A small contrastive image-text model, trained from scratch.
Training: adam_atan2 at rate 0.002, 7600 steps, batches of 128.
Data: trained on procedural textures in two colours, tilted and lit, 97500 training examples, 10.0 epochs.
Rows from block 3 of the image encoder of a small contrastive image-text model, named by matrix and row number. Rows with one number within an expert belong to one neuron, the router's apart. Each number is 128 + 32 x the weight over its row's rms, rounded and kept within 0 to 255. All counts start at 0. Numbers have three digits each.
Before each expert's rows are labels from the 100 images, of 14976, where the router gives the expert most weight on average: "strongest on" is what is common among them. Only what is clearly more common there than usual is listed. The data: procedural textures in two colours, tilted and lit.
# router: router (encoder.blocks.3.mlp.router.weight, 4x256), inputs 86-128
# gate: expert gate (encoder.blocks.3.mlp.gate, 4x128x256), inputs 86-128
# up: expert up (encoder.blocks.3.mlp.up, 4x128x256), inputs 86-128
# down: expert down (encoder.blocks.3.mlp.down, 4x256x128, transposed), outputs 86-128

# expert 0
strongest on: white; ground colour: white; green; pattern colour: white
router.0:177141133071140113207107142109097108174198118109152166153095147106195103150157136120162138066130136131106160132111105140152130161
gate.0:143093159184165113122148192166130159119047140147176183085145146165114094091162135141116113162140150119058120150177155121118126076
up.0:109170164143133153132190135102099112129104121144101095153175163153101125153179127141114137118113179134143128136097189127160171132
down.0:191144172118154126162156165109138146090105103122116107090117125122144114110108123185142101173157109115097134095126119128110202128
gate.1:156164136184121170111141128132090125083058160134124168114211125155112103077123126137084076210090138161142156134136135133138122115
up.1:157164121077162135116143174159134069132152070167136146193094148148076131143149132075116168087163122142077158120154131105153143111
down.1:128133166098108153126109084087114134136136154165089150115139134148156128096145126153195081080118171096101126103097118124147178155
gate.2:196114093211136140177188133139108143087141133132185147153137167162089156163153109082149171154145178144133133169131165123130104167
up.2:116126099150195179088119159173111121038149102129143109204119127140144143128096101140122172120135133143143098142144134123133138150
down.2:154140065141083138117184120105153155094137162119093166096151146127119070123152129118133125178143105132117157129119107150158117120
gate.3:115129132187111179105173122121094137108069152140122149098168158144080101132149136137095114177107174181137168162111167130155120114
up.3:170152136099138156133126121128105111088162145153138133167103157132082102156139131100129187074146101162079186138126143139142136124
down.3:128118151074071156189145089058108143136121152154117166074132115121134095122140127113191050091105169094118129133135125148121193128
gate.4:142166150217128170114162125130083144066079152120119168101181155146098078121151145134103100211095139174085169156139153128157107119
up.4:142171178117116126132169163117126098155089125158143144127124180151081102144151120136130152115169189157106184135122162123146166078
down.4:136136184117113103189122109059128115161170189129069132057117176138138124145159109130185121018146152064114144165102134146124190142
gate.5:124111124143143181051120184198137143145068134159179206114132105138113121050142103128134124222078105149080119118193102129104059113
up.5:183175111143079143178136141138091082119138132200226172175092115143128117099167129091135159118096140116101114133180145140081085129
down.5:127094183114094135145086110112161162128145145123112171049141140122163100069130184157145073126135111078118153062116135147135137183
gate.6:068117121085063126135133094087111152192136183124124141094107130113131113165122195142156122097124133138097150126036130132129122084
up.6:177132117163187157104144155206151108085114081155111133167137154122082110081165081115118137167105141131167143154180146143141110159
down.6:130130135152162195130130147129123126148134130160117103165120132132050109135149111121133158130105118104164132190129119093135129132
gate.7:155146159188141175092159127144072131108078164130134173110196139162113094071153107157088063217094148179145160151131143119143099138
up.7:205206139108146154145134156152116090099159111175190132180139144132085117160162088072088164111129122137104153132179139122136131122
down.7:124128155118117149122111071092103139122132155164086149115173115149163118094122097174135082107117175102110123090079124130131200140
gate.8:140149152211140199099170130141085162085077154121125170114192155150091098114169131125078122221086168163104160154147161129155087117
up.8:152177122103167152122119154147121104101143098157147131155128130116104076127154071118094107105138109131135176120181115137159147119
down.8:115107142065074151127113065098101123134113114171104174114145136143148101121138138135158089109100158106109139111110128153133174136
gate.9:161157150208127159110154134137088135106073151116089172083202150149095108101148124146064065232095144170151156154139155125136133124
up.9:190204163126137139145150151147118106100154105204123133182137165141088073128178118111116146104143149130101170114123148119147120142
down.9:109114150099105146139118056088117140110144163165095168111159139152147117094137110138176107093100179087107116123087132151119156134
gate.10:129150133168122191143168127094094145041110118126146129143174184130087124148169137130081146156120159157095165159217159144167106108
up.10:178176143129156090184161172101107121158110178180116133088142170118079052091157096137157103122147165134087152138084174105136156127
down.10:103158175069111127135102089072113100122147169154066115097121142195146149118117141138145116064163151102119124200107130143111188132
gate.11:139173152193143168091191163152081117128083129152153189120169158153110089103159102136116086193112165183130165168159181113159121115
up.11:140115128128084197150167079089071161049123146116177141130200158134119098196151115096084160138077160143072137130127177177126074133
down.11:164100184127084135134093075072099144120114169129082164017155106132175129085161120140147080115117162067081128105115152128127171176
gate.12:152150158204107155107145132151110158079113149123109159114212138148089120121167097135091081213097165139139130167153155134133102158
up.12:163202158155120122181138125106086081044184169140134130195105130184139128140148194115103160077158136142134173128156133095135120160
down.12:137133122111138106161088115106155123125136145135088155110133141121155110084125142138157120092127138094140098064091121135156175167
gate.13:149167136214121169127162139139090115079097153164142174139184161160100084073170135118103086193099164159103153143176154148139100120
up.13:206183154141166111183168169115114097095162159152146128187134187151105103161154098119115140121161137154142172156146154119176149130
down.13:105142096124128147120107043132138107106153145117092145124138128116128104138200086109130133083120182091129105125124157145147126173
gate.14:145146135201153178072135124145093133102033163113124193069192132131102082080141121161086044227099124165122179133147124124178110110
up.14:114131132079143188127127196147098094153124150195176196154147139143108074112164087082113154126100148130114142115134129160152074094
down.14:101111151100075155175155076065080118143120175137087121073106142165119133180123118134137119052149200115100105138123176151119197141
gate.15:092129148208113177128151087111116137040113215161154112113150128155119098146154143130103127161094124134109124153118160139114083129
up.15:164159137117096132155187108098062102161152183207202168170159165155114096085176162120170161094121183148089116161111184115127129149
down.15:171183138119131107154137118076080117113154173151086134070151134136129123126149148127144075072163149104145111108063137121140169158
gate.16:132134166181122179072159120163084127112101142127143186116191137163107110123143128141054074171097155173132178146144143111142110131
up.16:127134065079120204118105109162126105071161110153128111190136131058095091140182094064097175111073088102138127102193120187110087128
down.16:128122177075047190120139085081082131142064101145101163089164104150142143125118122162140077148097144128109126141115142155102180088
gate.17:157132163202127181111171155160105139078109124127139159139173163156094121122192130110079128202095162156117149165151151127152087154
up.17:163190145142153135124122118101105118080147135123096114121143136155133104124143126129094095110149121120129171128132124101160151136
down.17:157129148106125121123111122104132136116107157149105178078143124115166080067111142164139091129128152107087135066096121146142178146
gate.18:129159155174136140126131160116125109098068127165145164128158124167133106060113120135149058165126144149142160157171124148154137075
up.18:154139110137117121178150153091110100145134193172120124093118143166140108106104127104156132127132144144123148132088132109141143106
down.18:142130150146159114173152108111110085072126190116112097063145112126171163158173120134110119092158237135129048101144212107114144143
gate.19:144112152195146142043141118208102135125094138099149152090152120150121147137120134167059103180119156205093140156128161087159126184
up.19:114105170205183110109169158131127122140080137110129123132138137160120123160135111161125136125156177177111171178137165088160130104
down.19:082119127102108112173134039116115052085158165101082079125098184139130121153207140147140160050148207100100112112162147109165156150
gate.20:130128154167105120125157120129118143110073120133109132082174148154110114102136093156115047165135146162145146169130147133182149106
up.20:133153176146097122156171152090112120132112191224163130155154169186121120111137135118156159112164165134066101150124161122154153100
down.20:165165133133152134176169133064102062076185174133061123100152147135164142122151139112133165027169150110115123140106136132155177168
gate.21:120155177213147163083183141155081123082107168160132146134171166174109094124188141123089110192088170174088163164153175142148094132
up.21:188120168146130115205186169096089137138152131161157151145109166146100105180190126113141169102185182141108158170136194102171120142
down.21:158128131117136128131111076109126129132146180134116121104124155129143108136163140115114118091120162097104148107098122142143175174

# expert 3
strongest on: red; ground colour: red; black; pattern colour: black
router.3:114077101215145093087142133128161173106115186122138085101105154136080165118134126099108142124177122103049094139145131101156108151
gate.0:145103145094095151117119118164121136155081061137124162108160117124113138093126128141130113203102107134168158108146122113093080123
up.0:223115154193142073205142157098110128091104098155145133084146127152153094061120101119175094110160114124087099124212121136097154103
down.0:110084117131093125142123084111126160127113115111156127143162167129124179101160121177164108128167143129084104084127149085142110145
gate.1:112130152068094142102117100157126161182079101129097163095142103114136129106137117177132067182111106125138145092137109105109056129
up.1:158144118169220118124121137132150102141037120137127093069117115137126094073111078107132093136135123105140146105168101120165170032
down.1:132091095116065092161164087095113142113146110064121136106121152088141140124152153153143092140133158141065141114113136123144124164
gate.2:133116138023118123191129163114113115150129017128139121172140123109117120182153089114141135123102131121182154124125136130085075131
up.2:123126083092147131091092142150080123159219135117159134179086103094114134127115090064134173097104067115166099106110091163146094193
down.2:116116048127096125125176116124101086088180159145149084173089150126108137178106125095111196077137134138115116146168145138094084120
gate.3:144147104081121156146076181133077141138121106098117167126115091110144135131096145180117106119125090180183155092116078088108108151
up.3:157113096141137120112115170143071123141141179059086131117115087098151183161087130123079190147125089189106111101104104113091112161
down.3:166096072104070161122156091162103148163199146108133124185047134134143152188160116115131189102082142115159096160149172149123061211
gate.4:156107132133106128145109125114142142064141140129097118118134112151137129103092199166127106142132120136115128109082113122099120120
up.4:177134123198112095184107108073132118063160141133152064146221108102135131153101081117075102104132109090183131101095106135115173141
down.4:120143103146154163111100112172173128094163062085121082177092149113164125158173133103107145157123037097124175124143109128108093156
gate.5:093162159036130168129129184178115109151144127139163138178161102145165120113107125118084086150079128139220202115116124142088089161
up.5:110128097101198129098134175125105149228126147091147147080109123087114122093142113114134147143142128118087149088166110137197106169
down.5:151161094134058120162164120157067145147174148131178154184117177135121138114185137106140170115142110142060162125172147121103100136
gate.6:185234114064110160173102103123121102108124044107109156146161129091115116157111115142069099156090124138199147101159125125130136103
up.6:146185061135127124111116076120115086111155130131130110117121143073093126113125122137114136143101128154136101144224143178128179149
down.6:095097050111040164124151055089140085118103164125135121106140113112111167176154085076125193100083126148125098117133163161093070128
gate.7:145145179125100164146135104133109090165082112155126180137160120147116072097130139130127090194075148131156188140126127184109116058
up.7:191208123137153108149109135135123076094166167131149138173094135135154099106121119111141143116120122139093118131152108156120148138
down.7:137112110111045126118159043115125162153121125115100143113140189124105145079124120152121127104106142131095127097133119103188099166
gate.8:128145160066142155144174164132093108161097063149118183143180122148143103111131104160122098185085156162169162150082152148110113084
up.8:092132116149126118086120085134072085136171137106114102119078129149130142113102120145128142116130113168150076103103122126146157206
down.8:135138106119041095130135126137122155132158147106122135195144173135113139136161122058163163125155079070122112116106138098130044164
gate.9:182198133109110209105117106154028125093144092104114167142139120143152086143116143154069119174077130159133196121131115158124093157
up.9:154135128173128092100095108128088144121128177140179111136149073169179124115116050135125122147121141104134092089144111106149116162
down.9:115082045110083158131185082102093124121130123100171120133141123084104172136146096116078130113084135167119126057123185137111061116
gate.10:100112106058103142123128077123143116136134142108087147132116128102134075144097182149155123124102125129109155120002122157122142065
up.10:068127122112065118160147073092149088169150172125136104135115134110116136183159139093107154109106158121129105136065167142098132101
down.10:121137135167132079146098124127160115103152154112134143114124108089145082098130139166162104109127140116123134060146120142086186131
gate.11:187146115093108129155124161159095110119171108069089151145137149116100178162120119114096166118136116149159143117112140116134121201
up.11:118058122064104095138138137128191207210096125155146141087129145051081121097167101133137114141133132050111100153123147171150119131
down.11:130145146078095127143123131103133100169115135160109098132118147177095163125045130070147184085107129136104126208135141148113143107
gate.12:159114079101138131189106133067115103116114099073092123086154126115128136150029091131159117120146112148187140105077109054143156096
up.12:110088104080159111106065139134170143164081141105121118093126093100141113072072099133148109130124066075155091076091068130124136107
down.12:107106182065150109088065144163158088161125145131119132158142152177191155103082104172161126144128122130193094094128131082145156126
gate.13:114148157108128102153164207141150101177160140145157150175158142125104124139189068116131114153109174126151124181089168151147122163
up.13:141104169125116116184103154072148063109133128100132139122121121176195095147124150112120077146114117126111192119118110164128108114
down.13:154181133161147113146102149152080119133205160129140104155081135093112089143135143100094118122152117104098146134184136168108151106
gate.14:123171166078122190158153155133096106114129130172128141184190112146180105099149089134148105161073133140200138146125149130060099069
up.14:135117111117153133070093073132083146130138105113098147076100100137139112086093159135159127135117098117108139109122081110201137179
down.14:107134053137064132150129149098117116121135192122165117169142153120099167129182140073121152107100091097124140122118120107072063148
gate.15:182194146073105140141145125149133132133156093110084157182149148133106164158138083122097152144122146106170123146095154133115120173
up.15:106181155157134131097115130191094112101156160140172136152103083191208103151111164157111119117121129165104147113155106084086108138
down.15:152157120106131116123120123135082173145175041124137175167145115126235113124168124148102079198110143097186137103123116105130106119
gate.16:064162135114151172096104084118153087116121176190110085166095120160142115129116190102110131101106095104138144102145094154123114101
up.16:088170082120141177141096070081167072098142199172076088124093127152117136134101187077141146089117094103142133105156094146115140106
down.16:100124087128129133153147123158124112182170117133181085180060102162097128180143127112144143124093163125165118155221136129065112117
gate.17:098113123053174131130155185124151112177078115173188119115115138100121120112120136141167142127133134137113134141142149173119127087
up.17:142135110103160129193170147066126103144066111160149128097138177084081094117127131129169144118143153154115168175118160188163153077
down.17:091111093092109095110147128133117178181124119123157141155059127118108160173135141169166145119127113146163126110141142133057083138
gate.18:124128146070038125131169112142125148170128061177119164143163142109116121150182090134085111121099153124180134167178163118132085115
up.18:172154117197126107147181125108098099086159129114132117176180151105127110149142092103047136134113140146127125161175160167155133186
down.18:064098079096036151093137043125101139145177149107134147169099110110135153188159076089121200096095140114124105097112186152121067150
gate.19:161168172094085114167149128075096133109151139136119157148166129168145145141108121172148087152134160143181126158030145088106135139
up.19:141077105169160157141163134123136113152108085138127106076083177119075105116174140073139175108127144154124167166172150166197128118
down.19:095057112179107124164114131128157170127132148072197120129156144089099132139163082087120117167094139074089118085134169104105100179
gate.20:108128187130093106172097129131103145168138132119180173161130098129191140154100155153103065121140114135097134087086121101140082142
up.20:134113080129165134104183142113172119119100129156107082109114176124058128113165105102166199117141161133144111179178158147113173083
down.20:195120196112147129124109153151134149132089079148130175130164084152153126058092106181128091172092126111132130178078092183171132108
gate.21:116100130138094139064146132133110138137043149143148132072149118137122122128108152161104133168118140172108134127150136121116121049
up.21:124100151134156066093080150124161178176072136088129109070148081115155128098093109197121042147152099079111113082120076076163154090
down.21:147075086167103112145183115142090135093166128075134144144131151115127138126125135118101137134182141157125173164119146107167129160

# expert 1
strongest on: pink; purple; pattern colour: pink; ground colour: purple
router.1:078125128098063132119098129123119147171140093118067159128138135118085126120128124156120113122124116136239138126090133124117129123
gate.0:141113140169131113152106081160133070062132164168161126152139104150182135102150171097114137160100121098057064116181110163093102161
up.0:202145079103184134137117125141088103101168120077173145135075123131116151116085157093134186115133100139124124111136120068137139167
down.0:082128074097090166125165147113096115088123084113132132146139174088116214173118144142115129127132105158167121070124170098127113121
gate.1:132118134172124147117122077096099124053130146122164155104193106157154156094042121144089063156102124164113129118089106114131148140
up.1:141125120135129156062115143152126138113130137111122174081105111159116144049077196162126093134138138151118149110073122089152136157
down.1:151102091170162184134164130167160087083180114066162098155132147101127171168144133101116156114097106153144137105106148120141116200
gate.2:162153140113133075146098111118126083161134129106088108111113122153171142137103106100122107109110090104085154104112089162153129161
up.2:069129191073068113110167117122160135230131109158068124116092160156135134160191138117139148109119166108146140160098176179110080110
down.2:117098091111123170132146097115114121111131092125157099088145080120157161161147120058114146180084186135086098133104180147108097125
gate.3:133099096127132142096117120172080134107096155156199164111126115109124118070148149125133148159118146152025092116162139121118101157
up.3:191158112164206085169081108126141101088160142083069074122128119127130140129053145116105137117138099080165146088106074065157183166
down.3:133163117104156148114090167153096140134101124107139164139155116150131160112163145131115100178124123136147129063100138090135076132
gate.4:199170099160145159131148105161115129061140099133174111124174147107100157131142072128073148139132134148120101143203139175147153202
up.4:168184112094092168139170089119113115114143062120138126126183160093082165162145092174100145126127157170132104154151168160134169151
down.4:115106099138156159153155141120073078115137142109187089164148104094119168125136135093100186114082202159092096142154213130107134140
gate.5:143130173149123111138129099129127146104096144166153127115168130151149134105148088130158124180138142110092086133158141169115092149
up.5:083103196128096104118155154163170167156104119196120115131142126147135149123159096168151131138151173098155076161133172154072112115
down.5:128109116146131117135144105128091065116135201147148124101155075140142144110121119138123127098124168136117071175112185139108156121
gate.6:147159055116139171149088128136147068093176163096135121148089114095089131161116207068120154100103093108129175097145070140117113136
up.6:139099160122120089131169102111095170148073086160140143125156165185149112100138079172156110149166157150096105165118182109180152122
down.6:128120160134087162058134070125081152135099114113067136091136113151184129143123134152065138137108118192153157130078116088120085125
gate.7:194133091204182173123092132145052138062132152088148158122149089132170098082097122106091104192097100165085153098120077101147093207
up.7:195109106161145094157099121151103165133157105097117137137089136154107193131077145090114183108164100096119142111159110036163171193
down.7:136096122174179156160127219133120204111132131102172169124151138098122187131165157124161117159150111108099108053133170072138090181
gate.8:201125143228180112094125163173079114092123157138138168141129135173156114075133097111115123171099110156068147135145123106177107168
up.8:138079103129107080136141171170130163161171121121121149108050147120082167175131120142060167111166155126113139137128148108123149193
down.8:119080137146187134150058207136138161165092121091167140113146160116103125110149092139152109168159105102133122021125174113117097152
gate.9:172160143126148092138114143139141080105146123172139092170128126148167133109111083130147112131139117099090122137146114159100151102
up.9:072121196111109092114142148150180144170141118213142097160122134157157112112168080147160111124141160080161106168115165167079123101
down.9:121116105109158170152138145112104094109159155120114119104131117121162166165169159080138131140125140156124114158104169180147118139
gate.10:147164132111114212176111061096049103114187106098159181201156124123129136134135106075105160128060106111161102112094122145105097194
up.10:121096112137123064100158187147177129143107157128108105080070152142122128140139168149164118103191149170101170169189150099146142102
down.10:185183098163148136134192133142084117112108087120135139117148043164134132127115143121094100189117173161120114147125163100087121135
gate.11:167193124119202122123106136151116068074163151134188115163115098137145139094073137131124133120133095143115103106152100127106165139
up.11:087166167115113117127151129106139135123104107191127129126194146134131131125139087203132087134171182134145112155101159142121184069
down.11:110125160107172151130094188142111094129157176155155114114135082163168201089142150144117142110147168127113057114114168137124167147
gate.12:173189136174137107152159139151097119043148157153162099133146136159130146137122107142054135128149128156093100132187138088129161167
up.12:129072145246171122091110158195181183161118146120145128128109116146161126089142093139125125150128133102157155132118115096119094157
down.12:095130079151107116136123105123146148117114114105135113090104129080092111201194120088131080113146089119143117023170142139085106160
gate.13:150145094108154115138111087126117095085098180113135120079133118117142113118081165129144130135114095134030113086129104134141139114
up.13:087143142117103148154188130089124124153096107170110136137150172111112089140122086171153124120146166163189165168067183163123181063
down.13:131050141188206124165091178132124158109129145125169099111135106157169171113148138070141128154164139090059087079124172077111141117
gate.14:143133086139198130098090129102123140079070173073099109092151114101138124071068120140145110153125076127095120086104080110153139127
up.14:084116085109107112147132103069147134134102104100095091119141187082073164160104104160150137086190125141185132137090138118168225094
down.14:122110127149163124130078171158149163125142156165145128130125138217200154106131153135144082149156108092086107104141102075160119123
gate.15:112102135049084175090150069106119164167083062128113142132135135059105090133139093194116120131118144164156176144061161136119114110
up.15:113111133060084180085161073112120170162078065131107144127140144053089094130144092197111119133124150173154179154072169138127121110
down.15:115157195113093082140088143114202132153106152128107134135110210102081087102111118155185120127173052079158167146177061168180184121
gate.16:101080148084130131124094124140112139143139060085143178179141078164204146153079108176132127130128103154184102086085095085123147115
up.16:113098125104134094148069136113098124138206123069132142156103081166207156150074143135122124081142095132150109064065072091131158170
down.16:140137111141148106140144144140122106124170136118119086166096118122154107147145113111123209080111183116126119124122143120109107183
gate.17:207141106194210121143099149128103091090131159093148136116145122132164076098088109106101099166104085147058164086114101122147132167
up.17:159110145117157110090107138193106141195149130103152172149061113162128144131079159113088152131108116116115110113114131054143076205
down.17:127135076141146139142144142144089129121118114113182183146140146105119181145184130114140109169129081149123132097161178107125123125
gate.18:204144090137201149140091116133119136100128122052134117166130106110136102107081118099116128157116073110103146101127087091155135162
up.18:163124141114139125122115141210145114133181095158201131163076097158144138140137136089122166118106142087130087108200127119091096157
down.18:137168063123162166136160153180070113127112098065141172124136088088095148161150141129116100167137066190123169109148156153112103125
gate.19:169160115180140097153087118108126107105124195105128097093146078129166164126064110139127107121143089134052124079110081127115172129
up.19:078133163133079104146166147115169168138150129165108080124128136121117150154146123180121122101176163111167124157094175160068165098
down.19:084138150098149173125096133132101157119120111135155112111136078170206138103145128128141100175121146097067098089133148165113129129
gate.20:182213135115138093155095154111116097128093124067097146131151129151136153122094149128122085141130085158105165112126091116175164113
up.20:099185186077090122138135137132153132177104119114101134123107134166128138148157154105123115127090134086146150127109146168146071099
down.20:149102062098147197132198125112028147121126113137152159070172058110136166147144117088120134151089177167095088108085209138093076105
gate.21:167134103130159113120113093139105119085111188114113120089118122110148123115090163134147137159121112138027094096083108134131129137
up.21:093107160116102130145175130114132145151097092160126126121142165107116099148137063196138117123148170166176152169053188162112205085
down.21:111089123137221148157100177136132131092126142108188073131119130145168166105147126095135137133147153112107081060131172080114161106

# expert 2
strongest on: black; grey; ground colour: black; ground colour: grey
router.2:143170151140148164094139121149142075074056121167146104141166086169156135127093125127117129201087132137121104122161136144077145080
gate.0:042125086046103131118112164130192098165118106131149088124119145090073161135148126120110142046175120099153110120167139115125137128
up.0:189124176180149094158129094078078167109109135113131165085141108178188102134093127157144071168109124162096162129101103124147131077
down.0:206143192141152132146151133106074154088129113128133201121187076155152076099121121134090129179112098114077168135099094138116133139
gate.1:131082119156092137145149139088076168125151187124134165088147158103104083105158159123155132136126144161102169149073150124121073186
up.1:224116165118135075171109157095077149112147081121146091124098112199186110115106137114138098075162124063070097108153127105092139169
down.1:119133192097136156076136158168130166170135111114086133085130153113104150121172075087074150180132136098102081134157155105158123133
gate.2:146138128126111120152172125088074148086202143126126151117174131142131141114126136139120091104139155145136125160083161103166151166
up.2:186089103193131121146119104095107126112173109104148088113106125118126125140109144087101160085103112113110128106158106182124107168
down.2:161125114155160093105165130149072218129143125082160117115117106115084118115144090092069108136146167112099139118130158092124131140
gate.3:153077140135146095128085168140061101115110080084119147071134082150151159107088138145133119140137095141137093079133097092098159163
up.3:095169109107097153134166083104198153156150181165135112169112170100107098161166125113118129098123160121122167176119155165161102091
down.3:144138190124157144119128168184115151154134120120134189113187107105093112079184067119087115168104143117133114125154131133149127151
gate.4:188117077128132141134142135135046128127179166101156158104115149110106114121139131127150128110151126203097166137110144097164130186
up.4:187084106177157102123125178119076093122156065123170111125123130156174168128096090106135141079170118150097084126185126089102154136
down.4:157099195121174139088141176172104204172130086070145130111141108124119177099145045115080129178155138125144111078151151075133122167
gate.5:186119132097140090181160102090104148143125108106154121098142159122094093131113144154143067108138143126157169131005135063199159119
up.5:083159142184168139105122151128183108109149157189149057142115143182110142096147053092138139108135129082144088145137145160138155103
down.5:163176125117107111137176119080085140076127170110106158062132125117148123132060150149121125125157146135096134091116179121170100151
gate.6:104138150087098112150139145079154126100165093113131131151120126140138137195099132173103091041166136143163139140095126116152167119
up.6:151096106185142141138116095133093159127128213149138140110132125120130106077156166080167156178081119107074118114112124143103069159
down.6:171127190162161134126043167133127181139108129121085183116192118088095071110146109136098112186128095077123154031090083111134183099
gate.7:140093170145179114065107180177090115117044074102118104110180097141126150064093109167127123233130116161108099098140117096109151131
up.7:095055116109138129093076150137081089139107099086131118104142090121134168118102135123122147159117099163139092078132103112111127140
down.7:093115056122086126124130074080131114096127131127140054165079143141147156196087195141153146096140113151123132123095135123097107112
gate.8:156133121130096107176170125088135136107150190120110135063152166100106067131132140142124069128157133138152185143074138128157128120
up.8:152101124177153068165105166107186137117152136144160031092110123160160141118120096089147101105169107036099072102174106118129139153
down.8:138138193111142141080158159177101189155137127081133156114149112125142146104188075094109118183125146109094111108153154102152114156
gate.9:091098149126098190115162126126126144056153140121125134160208134108125089146136096144073099133099171159170140135089135166159092114
up.9:136117162125127096120086079141085158165083128121169114129181101152152129061135119128176126149121113107145088080086113115122135158
down.9:195120231130170087151124179121121174161140125119081155093150148099110153102140066121088164142173121083152118136094125139149224122
gate.10:167207174159152111165156118108096137100120143169110116149158148164135117125113092135161111124150143106128126153090148104153155110
up.10:075106120134088132071148132137190154146079131160112131071086162134110100111143170134127099132131155133101137163173150159163128083
down.10:152077115156146090138108108112127140124099153142125092097159094100140095100135059153145125131165158099118136236085118155089205115
gate.11:090127117094129165098171114124112128153107117151091145102127174101078040091145112144164106115112150139157179161109149179192125104
up.11:153157116157129120121168146156133164121142110152172122205111193130107123119168086108156180125145154114120086169135165131118130146
down.11:170089184093146131110145163149111173175139150090130147130112140142147230150168162115125153148145153122116098120125166089118147147
gate.12:121106116105129149115141151127066202163148147096142212110132139098097072098171145111148083137112140156111187152093140124171075175
up.12:153109133162167109161089138109111128114128101139202102070138074140152113101111064104105096099136111034115058088149110103074130142
down.12:159119177118145135084172171168106205168155100099121158105140118113121140125149085098061110164142101136136118147140134120152091143
gate.13:138100062115115163133149137120089089112154136129147167086122151059079079130151125117139123107124135201111175117114142143140124141
up.13:173099086114148110153118155092085095124128098135179108137114137157144183121098120095168158095174123148081069103161127109118136120
down.13:138105190130188137087123192187123194198117120088126162119137109119122157102138061126105131183147113123163112083143129074142131153
gate.14:156119109122129100151156105102076124106183176100105148070149154086078054137154145147154073106126149146123205137057141127181146165
up.14:103107145175128086152094161093147104136138061130134101099106104146185153140076108103141104078139105093140111101171080140128148100
down.14:173166232127182134111153162158095178116135112081108130123144131126110131098133077096062134182137125107098142115168134118179143116
gate.15:159115081124133140124126141124062135130158169102125167087128117077087077105142101147102082117130131185137204107081119113177140185
up.15:155128118190165061116091181086069113101150160092184103118145061160164171089093159120123100129153082125098094072133078077098147153
down.15:146102168136164131081164173165098217167136132076062101064101145091111164084107092164092138137172135152118110113128153122163160152
gate.16:131120090108128151125120079125082147141153158092112157088110124076117030117156118137134074118092101153126213103052103125167102157
up.16:162091118122171081149107154114131149130127098099123078130100109113128105128124120111120056121153124071072122108134089116155112115
down.16:100152192126128128114153137133109221149156162098079123063089154131137167143130115143096139100193123141108105116173155108162156158
gate.17:135164128123147169135149126120082107088198175118105134157137157123095087138146093124108122114119137158146162147115170100145139168
up.17:119117137161136104122084123126120122111166173140183091163086095190181165109092165075138157093114121088111075099152095128081119134
down.17:189132164156154130118190183184084179140134105077152168098136096109087157113153075104096140171135146142146103089178176103133103150
gate.18:131104093076102095174146113057091168151131173135110127104128174119118072107126158155176106091143150133110163153081159144171132121
up.18:134170129139130113120118130125178126102145146131126130165120127195165124108109093112142101139139123096153131132139110123146153100
down.18:119130143152102129142129073111111187079114152130121090072155124144203150129134137120086126145159194124076093070131173094174141154
gate.19:129123079108131146125153172140106121156156136147134165136098153095079101107192125109153107130089112155128176147133135149130085173
up.19:140095090187151099127102121091115126073106137129124100094152115123146134051069158156125110113158106123083098127089099097103175116
down.19:138147190098163178075149167177106120177125088142139135135127123127092168108153104109107131174133120129128130103173112121158147133
gate.20:133146099141155166064126145188073158094204174104130149173114101135154139132096152134104117153114121187146146123099122093126109238
up.20:083143161133098186117181107130169102112156118175142112173111184141096134170179136077113242117106174136129112173150192175115095110
down.20:132145118118069131135193096128067198122135097079138173085118115115107107159159116103096111147120150138089139126164178135118077157
gate.21:146176119129147173120180126151143166103100104137119130110159139090086081108134100180117076186126165124160135183087160128141144112
up.21:170133114146123096168124160139086146122213172138171140161094143133125153102134128098138165073144110100154104134121125081123123189
down.21:148162120109133156145141124089119129083147128141074162135120139137154144149112217124111134120097052147138165124100101151175113122